A small image classifier, trained from scratch.
Training: normuon at rate 0.0027, held-out accuracy 99%.
Rows from block 5 of a small image classifier, named by matrix and row number. Each number is 500 + 50 x the weight over its row's rms, rounded and kept within 0 to 999. All counts start at 0. Numbers have three digits each.
After each channel's rows are labels from the 100 images, of 14976, where the channel reaches its highest value: "responds to" is what is common among them; "colour at peak" is the nearest of a few named colours to the mean colour under the peak. Only what is clearly more common there than usual is listed. The data: pen-drawn characters of a made-up script with 800 signs.
# r30: branch 2 reduce pointwise conv (model.blocks.5.r3.0.weight, 160x640x1x1), inputs 480-559

r30.68:478552507487470546541553450518552585551521430511448553511434512531513454534511528477418452513503566505524425549455537482467501521455529551508402552469539452552507446550486425481511503509418490514535478499493510456502524524555512445497529468
responds to: one stroke; only straight strokes
colour at peak: grey

r30.124:511442518531494570529449480503525539503504545469513530489558419464522563510559575539493516492517578526447551525521456469536462587509526445553506513522504557530459400550550533521662449553462569497530481554504524527448445566545488519487451513
responds to: only straight strokes; one stroke
colour at peak: grey

r30.78:525590468419475447600577493448493473406427570406448494551477552483494537500520462554480475469503522481492544475490537450496504452532506505531488524547530496475499464507528451473550500576560499544478438541536587493541505457479567489453520498
responds to: only straight strokes; one stroke
colour at peak: grey

r30.158:479483457526525509534544469505439484489502524530476455502520506420554480475526488458473589482441503469446460440446417482481438537461480495524473513562492389474496510508438431447507531566416472439544516510513517538488545523454522531520504499
responds to: one stroke; only straight strokes
colour at peak: grey

r30.1:575497573574540502571568489472516508456559669504506512528538490477530552479469472498541448526566438547549448491564478549449509459583482530503494504536469512482407542531496527488529538524507527511524471506507475533462538481614494504487511473
responds to: one stroke; only straight strokes
colour at peak: grey

r30.148:490460503528532535505461570514498470506523527444448533502510464472465485501425605505458537519574521573504523470496464501476504502445470437493469545501482449524468498495538561449520500449455544530526525524559517544436546546562493534518505490
responds to: one stroke
colour at peak: grey

r30.19:526631462505519512486548526510473521497525600477523501486507496494540520523527484584423530502583422477534510532483504528555489495447568471519614522564538536499540496537534541492492474448507501468469463505505423465497545442498469508454528517
responds to: one stroke
colour at peak: grey

r30.13:479360471500542498466526482487486489473497505510526541540548409469500499514428487468436496531498455532532489514498426537478490485546556491523489529500531448480433515599523493468511516538500476414456434526484524472473496530605562455468484408
responds to: one stroke; only straight strokes
colour at peak: grey

r30.111:523535461533471513544610449560555508524376510483439564534544557526514527499519440474510496573564508519445637474395511545464521492439542461447567548512438424480457509531559534537538471519514534517478495506550505448516418510518508470552460441
responds to: one stroke; only straight strokes
colour at peak: grey

r30.116:515507403466541531603450483511440470533516560490453426554527441467505486453576483529458539483492489495555462552510461524517509522473562485477581571536465511483435541570532482516484496490539404456516506469510433479498440464511545535478524512
responds to: two strokes
colour at peak: grey

r30.99:493534508541536562561533516454521508554516519477519457495473541502513510522541518538483432454557474491494539505592551478456502455560441544498549503586455498499497534628521518493566490479579512487426540476500505533441509488506449539501510544
responds to: one stroke; only straight strokes
colour at peak: grey

r30.97:554401461509472450521507517470467577490517448504478488531473402586542497450472480477514533460490566464543564524505438568510428479431528375480456451483491576463568450461582464535593537479483541467458465536471473464413504485527575569478504460
responds to: only straight strokes
colour at peak: grey

r30.22:430496494477536511577496513502509494510497470501483493497533459512503487508478499585510496479519498497564457535455523505477510516525531546477417505484534542514442474528557483456466528406518472544570449522519470507593488478562464503522535508
responds to: one stroke; only straight strokes
colour at peak: grey

r30.10:499535476507564482470497432483512489466577483449576460507505500482525513464432459501443471550471470579544466502591518427514549557549654444482559482511526599613437445505596547492520498630504513492462534495503447400531438476523516523476563461
responds to: only straight strokes; one stroke
colour at peak: grey

r30.120:472454502547532496451346588463533531545506533496524439535535434539536582489561506492483629490446514611484503535527468465547552506458596471526535500512477401556523473423456562468460536567508508486509519466536435520476500481597546486484569507
responds to: one stroke; only straight strokes
colour at peak: grey

r30.62:538385470512463545546547381407463441513510559492511543431548567490470529520351483479532386458456602472442525530441526533519496533393582396453470514500531455503442538590445438450601532467473539476541497468527514531427538478530532507504410478
responds to: only straight strokes; one stroke
colour at peak: grey

r30.0:479504473473535476475582426518422476553523483522355449505452504514489508455493535445491555540493465465503496531500596473477524538467542519580574435508477528497554499573540467541456455485477477456553491496522523516531493474517490512523523540
responds to: one stroke; only straight strokes
colour at peak: grey

r30.48:455479450556509576386498539533517513486597489471535569497476468461485519505601459530496471471458548443506509496472413555481483515446487569519508484526441505459420557541405455445476518284490436506536455496489496474575532487514439350536477498
responds to: one stroke
colour at peak: grey

r30.106:515513558534428512494517528509554505531543538526538531529504572460467531531429528492502526461498555520534500513467605470505461446573488495488514600485444464397490449565541470520517448570568485523447601484495450471497488489532531525492479509
responds to: only straight strokes; one stroke
colour at peak: grey

r30.75:456406510444518506478539471499505436473459467488426500596528454557495488468411480463426501470491490505511507437514461496500515519535501518564588510512546558488489516637560524516401544523434537495498499407483550572470489478516487480513537459
responds to: one stroke; only straight strokes
colour at peak: grey

r30.51:467408359442438545557569508468443445548405522470489441569417476499495488506418457484524498421520478518459550569499461542493482498553569509491428515441542586515511426436516506527527551456514471530452475512512591498601533462430524516493501524
responds to: only straight strokes
colour at peak: grey

r30.139:506527531523479576455472497473560476523554540524505474534470467416535519535514513510441463464471521476543456577445511530537495509518572579523483557449552493478482567703488482498523467516468504533548452516516458494497511546561533484506437553
responds to: two strokes
colour at peak: grey

r30.126:428429510487450484570582465486500479441426572511497472556441488511533515511518506544433520484487451437456492503467500512473500508482561435544470472507517535565577447478555489537632558585530499523489526527459542496522517487504448536470454504
responds to: only straight strokes; one stroke
colour at peak: grey

r30.138:576423556492546500465311538519581513433542402503426521445514531427485508599508476494430521514576519509482529586516423485506518526378531426519570532530529498529496365465493487521485483515443566479447552505582528535516457532578633518537532542
responds to: one stroke; only straight strokes
colour at peak: grey

r30.114:513476544572530485509523491525492547493504569504465530453518535491473594517525421521456539535482477521492500540533565507507517482447591511493540504563433524401556467583515527505527551436481534571427544440497413497518430519461493481529458487
responds to: one stroke; only straight strokes
colour at peak: grey

r30.109:514489533521589516513487562476570564501535545492521495448502470526483564499537487433555520505507464520352571474453480608511515485516485451485507490447540505545540482589426564551596506602426498529470425525504483440575485483444499562500531515
responds to: only straight strokes; one stroke
colour at peak: white

r30.85:502532507542460509356389485522458506479554512503553507479461542566498447510547487468496511406630470463527522489553564493474440514475459530513557395445449445485484520593541493547478522500586576504509505483520495508475432450508468443489449455
responds to: only straight strokes; one stroke
colour at peak: grey

r30.32:549543527407499505546541527491467455540450487523482513459492489474460454466420530540503524505523497487471423535575477460604555521486442484446538544457564511459454481529512541499591477549551481464523540531466412428457525480541505501487447526
responds to: only straight strokes; one stroke
colour at peak: grey

r30.155:588441513520525550484381481494480504534524438494495564446549510462499502451398448484531529517470430461491527456502453507488441451481449489528572452529579546517548504655473498533535483544426582527479503542516528604484522510446555548535559617
responds to: one stroke; only straight strokes
colour at peak: grey

r30.136:497490595531534492473538516570530537476569568516494532460517458506549504475485540469486421520520467514552507517470463450458503450533467498547618436548515556508491497570560533485540524529495575480492542512521531543466454518537531480521474427
responds to: one stroke; only straight strokes
colour at peak: grey

r30.36:527453554527460561517359500498454498478559506549541528539555529457546481497422469571536483587507518529593419519520422449459507521562354466445546499467594573465472534536496504460525534563419551526490560479512523546478442494481487482527531517
responds to: one stroke; only straight strokes
colour at peak: grey

r30.50:495468541524560509466517545558580502547454503490490484562462391516478576516509483500450464539520482548537481481452487455592537464533448450427499514529504476426502466537532502500343500480572473464495500488566446557550427507487510434451477543
responds to: one stroke; only straight strokes
colour at peak: grey

r30.145:527475449505482521561509369534468516453604553518456536476522479492485516537396541520437496493524579501492496522464550501529555493535422455482544474490585468519610466574540527436469446548363613546510454434487478526459488545521503489497438413
responds to: one stroke; only straight strokes
colour at peak: grey

r30.93:513471528555454505514591498462492474475586504490538443480492570512519549497497461527497493537544519529561545477608492446566514470522515440584510478551532423439485500501507448519473513562545462557554543488560492533512507464456584519471510440
responds to: one stroke; only straight strokes
colour at peak: grey

r30.125:516495554460531418492524577537467589484459445518371551458523383492479462508457420499489530512448505465471372546416501552572442496515595489498606557499502458560529576485518478515439506491514432565428533428521562451589487499492479576565534591
responds to: only straight strokes
colour at peak: grey

r30.80:540549442540499563533464510441568498482482557505518440432503469468487410473455447554505478439590529484514472551604509472549538517589534473478483540506579559421423525543502450454550440537505517503449456498520473569411493533460465438497447484
responds to: only straight strokes
colour at peak: grey

r30.37:499488546507428523580600458490407454511520532477517486500453438557523489502508495482416534420530555511485525521570485491533518465556476466521469565517524511526489513543525507535560551561539459564456504496497511482482496469478532521514491515
responds to: only straight strokes; one stroke
colour at peak: grey

r30.157:599545552536532470492501450539512498504564454512497516531558534566530512466505483464477510515546384500470510515546505431486445508528464488452598440564470567416537513458541522526421499538496527506404494536485471520471496550499486580535467616
responds to: only straight strokes; one stroke
colour at peak: grey

r30.40:540526597465473480465546403499480457537497538483524630612486472523431531476463485454530455560531504603485480469452498567500572531527418447444516428555487545452464488505462469500506488591379529512521490440602493467465455604487538477523496546
responds to: only straight strokes
colour at peak: grey

r30.121:517399490535540480413393551536538487482482484545449451475566488516443479487516510501565487411557502503483497450551548492523476482529465572505630524514512591555484473508550440525464478602450508505517576485502490531508478478526595555471538426
responds to: only straight strokes; one stroke
colour at peak: grey

r30.105:522556464495547537499512444481525550587519513497467486455431442486453540498357518510451481506497555527477439522435508596512509469481458477496536553533513578494515475539531491488540563446452458587565437532435463529522507457518544537504490525
responds to: one stroke; only straight strokes
colour at peak: grey

r30.29:420489466482567527511463498480500541446467447537509525480530486471471498566574491594443516504456560530493478534448427483409414513463543528539443531512506341505517553450442462440446468576589518554514380507537486505389457550505498489476481488
responds to: one stroke; only straight strokes
colour at peak: grey

r30.34:493491522476536476528463485517489494511434553541481415520476381483483490517448524437441541595518456525488519544525447507526526471456461537531536371508472502540489496565463483522503523453468460473453500511544477519517565524514534484481530537
responds to: only straight strokes; one stroke
colour at peak: grey

r30.102:470531541522493562520380482516433479546573511482560472445558516538544549523501570501509528548486537451563486454508451499534525506480427530524516509496570430575447441530493488477476506539416483494511550508547478582449542517501521502525474505
responds to: only straight strokes
colour at peak: grey

r30.71:554511506439417474514537562459521462551376535510445454472421513479462554456414519464440530499535495546449519521519555448517534527594523480568539529567491487467491552475604490561581486505594473541480493461573497471486514552508574538492624527
responds to: only straight strokes; one stroke
colour at peak: grey

r30.15:468534541478541537544580436499521492465498493473504572506474617594482553534557526459474510551611405513492483483478554517524581458586476553503522503511464523489484562521517543484540517473430451522442483545549496502468531518472514478578472586
responds to: only straight strokes; one stroke
colour at peak: grey